python train.py --train_examples=147500 --loss="charbonnier" --residual_scale=0.3 --momentum=0.95 --nesterov=true --orthogonalizer="polar_express" --adamw_lr_other_params=0.0023 --max_steps=13000 --decay_fraction=0.3 --weight_decay=0.02 --adamw_weight_decay_other_params=0
Rows from block 3 of a small image super-resolution model, named by matrix and row number. Rows with one number belong to one channel. Each number is 128 + 32 x the weight over its row's rms, rounded and kept within 0 to 255. All counts start at 0. Numbers have three digits each.
After each channel's rows are labels from the 100 images, of 14976, where the channel reaches its highest value: "top examples" is what is common among them. Only what is clearly more common there than usual is listed. The data: numbers of one to four digits printed on busy colour backdrops. In brackets: how many of the 100.
# convs0: first 3x3 conv (model.blocks.3.convs.0.weight, 80x80x3x3, each kernel summed), inputs 0-79
# convs1: second 3x3 conv (model.blocks.3.convs.1.weight, 80x80x3x3, transposed, each kernel summed), outputs 0-79

convs0.26:082130133138185105164190119106112155148113166145139135140084128138154138169178095077075111128098192094168091119114095122170132165124141198152068134148108071102119117136126121065134085135104100148153174145164148155081103064143121137067151115
convs1.26:153134143124075128186220163096126141051082132131135176131106111108161149070175125149155100133103107139152089121202164155130132126177127134157190134174134091070143141122136156167116090107156135109100153135097158070112149092166102152105106137
top examples: white ink (54); pink ink (32)

convs0.49:124091100189152110108123143129124151159111111087111179138139108126128120128208111139108146098110139123160088067151101162140117112078138165175162104111099226136114145077086123162177160136127125126042127149165159066075111119160131173110138138
convs1.49:142102084106125187131083128105159101156162148084151192068102106123106149136154098109139106095134143135160140115088092043132228081149121133131135156108111066113113137128095123135126147147130120103162107101066098064171149085129114140190132142
top examples: bold (84); length: one (66); white ink (37); pink ink (28)

convs0.20:104152102115155109171090128153143130136133123119179153080121067112110159151147148107108146117000124137153081170062137103162182118145111170137102103105161087064195137127113107143118100164119125170144122152164100140144134139141130139066171132
convs1.20:102135184088142135163168094072174168128052129142112126138125212119193112118072116104122126118152151195100154131198085191122095165125134128082146173160139153107154155086134160144122123102103127126097124097142132145107083113109120071106157118
top examples: green ink (51)

convs0.40:093166175085121200114150115132080119087169202127077174134209075089103133145095153158126161109129148155065081111098125096181125141141110127095105131112152124138156109134116133093124100152113159194125180172129111108129122102134193127128141086
convs1.40:130154139123156120148085098088168179175125075147160110133082164163127118106135104110119118117080142094149135184165121181063173113184132213124176103130109186132127123168139163147171125102137038060117136106152140176121140138137128121135122132
top examples: teal ink (45)

convs0.47:145139132129105088123110109163166125150144129108194117119123193176143073111110130117082135038088113138120128108087138132139149077201091143091121190141125095148155056143098132093111160087134079090116122189131128149125108089166148090071125132
convs1.47:101089102140144115096094106175136059120140083150072137110174172103144146181073105114176065148132131146171086146151067080138149156117115136148118123133079151158082171081113074142122144136169114132111070154118136077145158129198117161133124159
top examples: red ink (42)

convs0.19:131176159174117139095110193146123145142158170116138053139121064115113136116141157176130065121106123147108140150174137127154144083153117123144179078064131125135119119121095159158178168077040108159137095099092104088148155125150158089140169168
convs1.19:117111067176131159164112052081110168101148171139107158132182097113190125129129155109169174169127193081126147138086123119075145195080098150116133149163105107131138114122140143143120106173172159059131129134159156078128088114091127156131110089
top examples: length: two (51); pink ink (32); orange ink (27)

convs0.25:149128152149091070120096115173123134152128189077116084135162113127077076115154151108166089146097129107129170123139112166099129155069079130166185163068121116111145126130128139121146084114108117123144151089130196200079084168194147146088146151
convs1.25:145136134108125195128129121141160156180140136069209126115141088152184103103122102155103149119126163107090110143147189109188122135178178124157111131134158119171174141133175086107085134137092123145150101145108110158118159193084174208150091119
top examples: yellow ink (27); black ink (26)

convs0.63:116134146125119058091139106085145140155117134058206145108088162124115136151110144119183102130112172147133134132077132212139133126162095124169095162091127116121084051135078141139140088112100123115130170067130106151091168145189164146101113170
convs1.63:108131103172126121141154135165129036112142130054101106153134158114046148140133128160124149177049140166137099147161153097140100097111109166114124113151074121173099171083053119103117146163157140137108110117089138122117116122127110094167129044
top examples: red ink (36)

convs0.37:141143124099151095134106120139122157109176146189096141121074138079101169079132164124151154113119079112217168143118143101140105133133116114137105122109128161127087124108098121128120182112142146105003091115155144066125165124174092071177133118
convs1.37:132100155117129198136169087113095153143056164152112108121150100142166160153107124093109079167168123144067116144160159128113106139123122156118128154174185125096149165151165126074149109159111104149144250107124104112112120108152133202087129129
top examples: yellow ink (59); length: two (52); orange ink (31)

convs0.24:108134099161162133144104093127138119140067145106168148164097107126194108100112114140125126098172107132135184105078159090159107192109126163112182100046159110092165143139179069084156067100133105105141137101100079193074109145127108129120126133
convs1.24:108115096097137102132063179165162151150099134114110104115116175138059123128074129106132149128140113116132238146133111146141126210132110105126100110112133132110233108118150155171130129095123087142134099095172115137178137088128182117159132084
top examples: blue ink (27)

convs0.35:082184132114178142081164115160099104111128073072182148123141177146136155137150119083131080172100093132117129143115121112113100124208138135197141042122121088174128112127150094136153119141107142124159162102087149057116069120101139127083103131
convs1.35:152070124132126081162130100073151129101133109196146147143099152122120108121116132132123137115128151168153110130148177113164158107132132137088107207135130070175124098156079145103136231163105216093146090172106166105172143148087138093131126146
top examples: bold (82); green ink (39)

convs0.62:162160158164127120124170166098111077117203133110113125131111078084100094067158118111148102136125144131139097074129115166127139168229148157160164181091115143099149155142122133130128088087083128111160141137115124101064082140189128195155138114
convs1.62:103168176101116135155126144168135124164089120149107145109185110138139169174121134206149135107129119089114139129129093176149163079078113112121109097101128091110117138110073180138121122170144083170104203093112095121214098063136130102184151149
top examples: bold (75); yellow ink (46)

convs0.10:104150132183141115095072135172136151134103198098146106105133112193067117143081121140147197142112099152106126159080125136183104183127084105132144118118123199113101103151142123131113086097130093132140083101129120144082112203109092149141057162
convs1.10:188066112097096117155133067084142159102115131110120178106104121131204124175132168120100110158154105162181131113084177060116140111141115145135093150082110095129090179154140096122132148145148181101122102122100147068178158101057129083131140129
top examples: on a plate (90)

convs0.4:111146094104118105114055154125137111116119127028114092178100158123114144182019164134117126133123154140102176103144168172132132156083133163163132118183111142089157113099123153137149139113153143114106131127153174069135186143117146094175145081
convs1.4:138103147169145167144189090138121177142133100193103150095118104162130115066158111149132117177094126080156073131135135081165118063184082097124099133141128112167110122115114109101124107109103081133129148112066146176136080088101098108165109213
top examples: bold (80); yellow ink (34); orange ink (25); first digit: 7 (25)

convs0.69:125073109106081178106169108098141155152085128089157142173138197151130110101165191141124096112151148106151078136102124079108135104149095126181091131153111116094080182116186100159126103075182119128147154161093117139135104101114094124043087128
convs1.69:150125112177118114052069164136176134098104107089097138177157094144145115131106084105143226148165131141116109141128130141143129102122135141105118117125106103124189097121120100163095185204091144131095085126103098118155157170032127124122163150
top examples: on a plate (93); blue ink (29)

convs0.76:107143084165103141115116080115137152162132180108099180080121115094117145148165101107205150144132102174155161101083131140164169116149168177117144116109120187114158150177141195129135133085082027140087136108137129168179139105099149117144099113
convs1.76:134134164134111113146098162044117097169096138134121183160169104156134118106112133196143146115136171144126096183197123121159141167129168106109113130127119161118175096129113113159147163159208163123116172120155081052128089140163108189153165157
top examples: length: two (60); white ink (47); black ink (41)

convs0.9:104160116161128027113106160081131080089110110108169164167135088141139155173135151129095156148097126143108051145108131110125132129092132153077141114113141161116201101139130132122096112216149144131156132077159153121097128175107144131103074061
convs1.9:161050105072144162168046144159192206139109156113119113131113136117129041107105044141084183123145117150115165141120131126148116159076115135126077135120137152140128152096134138084129137120117153161139095133113069171151177145123122123142134150
top examples: on a plate (97); red ink (30)

convs0.0:091108143142129102129097109108091208110075152178143076129112090137167088139173126124144160075142164071102155158120121167171131131135125157092087144184139131130105132118152117095083068176075094098125086139156143104089188151146108174174173129
convs1.0:136146198116162175102142154140184070140121080153074146190126094153116155126102132167158111154103132142085143143154158182146135203139129142092160109167130180119125102131067141141104122130181131198110182157148081138171103150115150111083100105
top examples: bold (80); length: two (52); white ink (40); yellow ink (26)

convs0.22:137091148149128164134119128223186087171064103051157073111098149135152126174127114111108066081112141170138130114099148084137124135164133135167090128105103153111104163140124157026114148115080096126122150162134142171102140099140121103143108153
convs1.22:110064094117122151155033149121147200111132145136116152165122122124117060123108149187183200103157150135147108131125149129158086094087091098127106112129110134110101079132182128110143174153145137109153085147089077140164197153092124099116158107
top examples: on a plate (81); green ink (50)

convs0.46:112164097092171164136107124165110161146132000088188128137140138141105122112144138106109078133140122107090142093154128068095138157127129125106109105146089096123143145138160155156123135136112119134165124117139098149131128131140116121144110107
convs1.46:128142161143104098129104151126172122122152016132071145169144100076149123123109105086143124115142121096154131211088045171109166167153069132108173114126168105081168134106147118153132081146128159137112097134134159119158147169105145148079112148
top examples: bold (74)

convs0.52:091106148141069155136144089097096111146117135094186143136169121144175157112154065214095097117109188140136101113103134130099112145118185154119110133100138098117216179077108101114112133109106144145162185160129184082146121136116076156083140134
convs1.52:141140102172155073152167098056114116087129127154132129100112110154148082132094128143116135099180096106115136118103149099113121192167122129117207189132178129111164192121124139162140135215130070088081105119188125086117101125152173147118119105
top examples: length: two (53); blue ink (36)

convs0.12:072130139148121155109095143123116065172135098108121123163071168156108108145159121141114132103140110109087100127065116064150115160132124108140104148141121133119081143029188128128178148164121153164151134135107107134152150057227126114111081161
convs1.12:054089120129153154113103154171099083077090112146203144176101149126115103173124116135135177100156141150153100135172111072175120174124123124100133062148163177132116127116164178141121173100153148169143093142138106125131101124231095112127146136
top examples: white ink (94); bold (88); length: one (58)

convs0.67:108096093097101199133127076189132135116099134094138113127110096145154128129150231123099107104160161074139075037070121074139124133185128147136071138139097134116117129103141114139144076155109129162126190077106113134106121134110115146146156160
convs1.67:168159134184104090136121170146142129105202101157118123124144087128150141144127124110143108189107119127070127160127143126145145113123150123146142150124134031161208071156099147159118156121114121120092088032118173089132118139055104137179118133
top examples: red ink (67); teal ink (27)

convs0.68:136150109093137108206127120101180087159085131138149163106091112106158143118158189154128152098064148142102059183099131133130145141141088169118131096144128152063158148168165111211081132105089136138117145096106130103121147146163103133046101128
convs1.68:138102152131083140116125152185079199158180111123050116092168085145068146081104098121092081180133136087141169095153117123139081120107177121143098105121160110193124092130099136142144142128180119136147107167114131128119112111145172148218113131
top examples: brown ink (62)

convs0.5:086113183110082118091086130137122163133173124077143132149133092155086082119152111161206137096106151082102114086087161108154072192130074106147132130160074182109091121087143157146158107137098160084137116109093160095122137197127134082117106130
convs1.5:131109097146125122128152140126113086112115117084142141115108181036084085108152151058089068129114115134180089106168111090128165049124093111135142146066132109132079152107037145109110174132130131095142100099098130161106110103186128121134124141
top examples: teal ink (28)

convs0.65:090178132045155099153157158137120130079129094120141158132140175138174104111132180102146091103166101168163093111146100099110164137076102114141087171068131110075184118132128116129167143148183120171113124158098133132120130059172098102172115065
convs1.65:154091115131140161134039076190110122135163168116162085174112140146082103147151101118173066131099152055159139161127115151132138130148146124161126054134134144163091138094143148132153099123067198139180175128099102128115105177141134111101152161
top examples: bold (80)

convs0.75:167149107119121086105133096179193159102139148161125079056153151176119124134112131143104116021075126149158115141111119142083158113169131142110129189133132116119108061180088105133089123096081131108146173083158128129140094081142117153161151167
convs1.75:113140170155152127145157134104115085115141124074092176200147081086120138118134127128174146191112119127110149161152118107151104125097117177199185115123108106142187176058100130138139120160154091120100066153107163125130151209102127101096146081
top examples: red ink (73)

convs0.71:126117120143090130120100123167099098152127079091165114170160112176118115028141112130121105162110130151108138134116171105128129075176140072121132121145163119192125158036145160125152119080211090110160135179097135132133128081086138100159097150
convs1.71:153161120076130100126217147105137135100142140215103153090119117140090138150134107144126096126154121155125068081153118191082123143090116160124128160109109109078112059176123108132114103095101174140028167129130141093148136144122110128183147147
top examples: blue ink (76)

convs0.44:131171144162141122164173089093130105108093165165083065117207052131172104123096168183153119141130153100118157163139209130114074134120121134162145113118152074126141104157082127088142118121114121061181151107118156075123078145133122122129107147
convs1.44:103065101118058123114104138150097047151136110095117150098076150110106133193132103127145123090119092106132061141137079168179147076138066107138166117089108090139119140103078105147125196125098124159137132147064068122142133102108158099108113133
top examples: red ink (30)

convs0.23:135118146104125147084130081080105123146131163111073119151186143118120095127116126131148093143197093128172167116128095106111125179121167094159167203179115160151177057112117112110185103087076101131155168069134171141148110163091154109127081139
convs1.23:128128132148098129069138131091163185135132108126076145104121075122165122101131118111171111118122099139139118212152128198122163114133142110123109117136191163153206203075126149104135099146194064150146163152180109114119109122152147175166146102
top examples: blue ink (70); length: two (51)

convs0.38:133086149111113174160125144147089085176110091125105112194105089087173115135145218124087115134106162154084120067160122083177100127163132115182118069121119134108144197071165153117147121091135088114145085122098121153114156118144079141166101141
convs1.38:135185106143157123121155129119151139064165157083209127114123171159115122112080100150132106128150121155161159143089137163115115151111119148129142217126139112096041098120090108144107090159104146172096190103163105150122051121167138111108181109
top examples: teal ink (64)

convs0.73:105128086101126133103079111089101196130177135108145177116131087177147138113137105106126138191108137115149093107089149137148117082106098116150074099149149088082111194134170181151170104121198124168204151092101089098117133093122120152129191127
convs1.73:099086110138127124115106132176104059106132102100075116052152186084143099177083147112154041133130137154138108151146126074161112176163119150161134135156083140111073094089111082126105135116167098118110108156119164119144209147164132143120141165
top examples: bold (75); green ink (50)

convs0.55:165128108111153113162071111034142117160113144109080102140107155120139141171124162079085154110130111172199112120087077156083124131147146171159105173108171091115178129155135096111136096151144105105105138155173133082073104116154111196188122130
convs1.55:074181105159166107115193121118092132069105075150075147094219122110084179062129105161152112124161114162118141135166160117071112125155147102114165180123135084103155140137130130145092121122201167142137144107154105104130170112174105133128133098
top examples: black ink (31)

convs0.32:069129116104101086120088126136184159149162126130208141133140117154087146141096052097072147125121141127152140102116142143149131099134156145101151141113150107169167124076066148025159110193138127178164099145130111121103108152135146120141190084
convs1.32:177146131134130127114073182171153060097161068124095127222121117125141125097150147152155097119136116113094107151089149087161145136159152127131107151091111105071143099128179158140083179101138114154092108073116093145177127146160092180139089185
top examples: on a plate (66); yellow ink (47)

convs0.72:126190103177148119121110161079077113112128173109144164139153083099093100113114068139137179221149128148127150207111114118138146188027129097132134086126131158108088167121144136123112127145139141148125123136097159141132175131110118158173141071
convs1.72:112104121128105140100135092227154135129114106094125077070131173164182146205116168135131125062102138136149055103108106120109108107189092154126132158162116119158119063109073124145130173135059095097121089132157131124127145124125105122090130163
top examples: teal ink (34)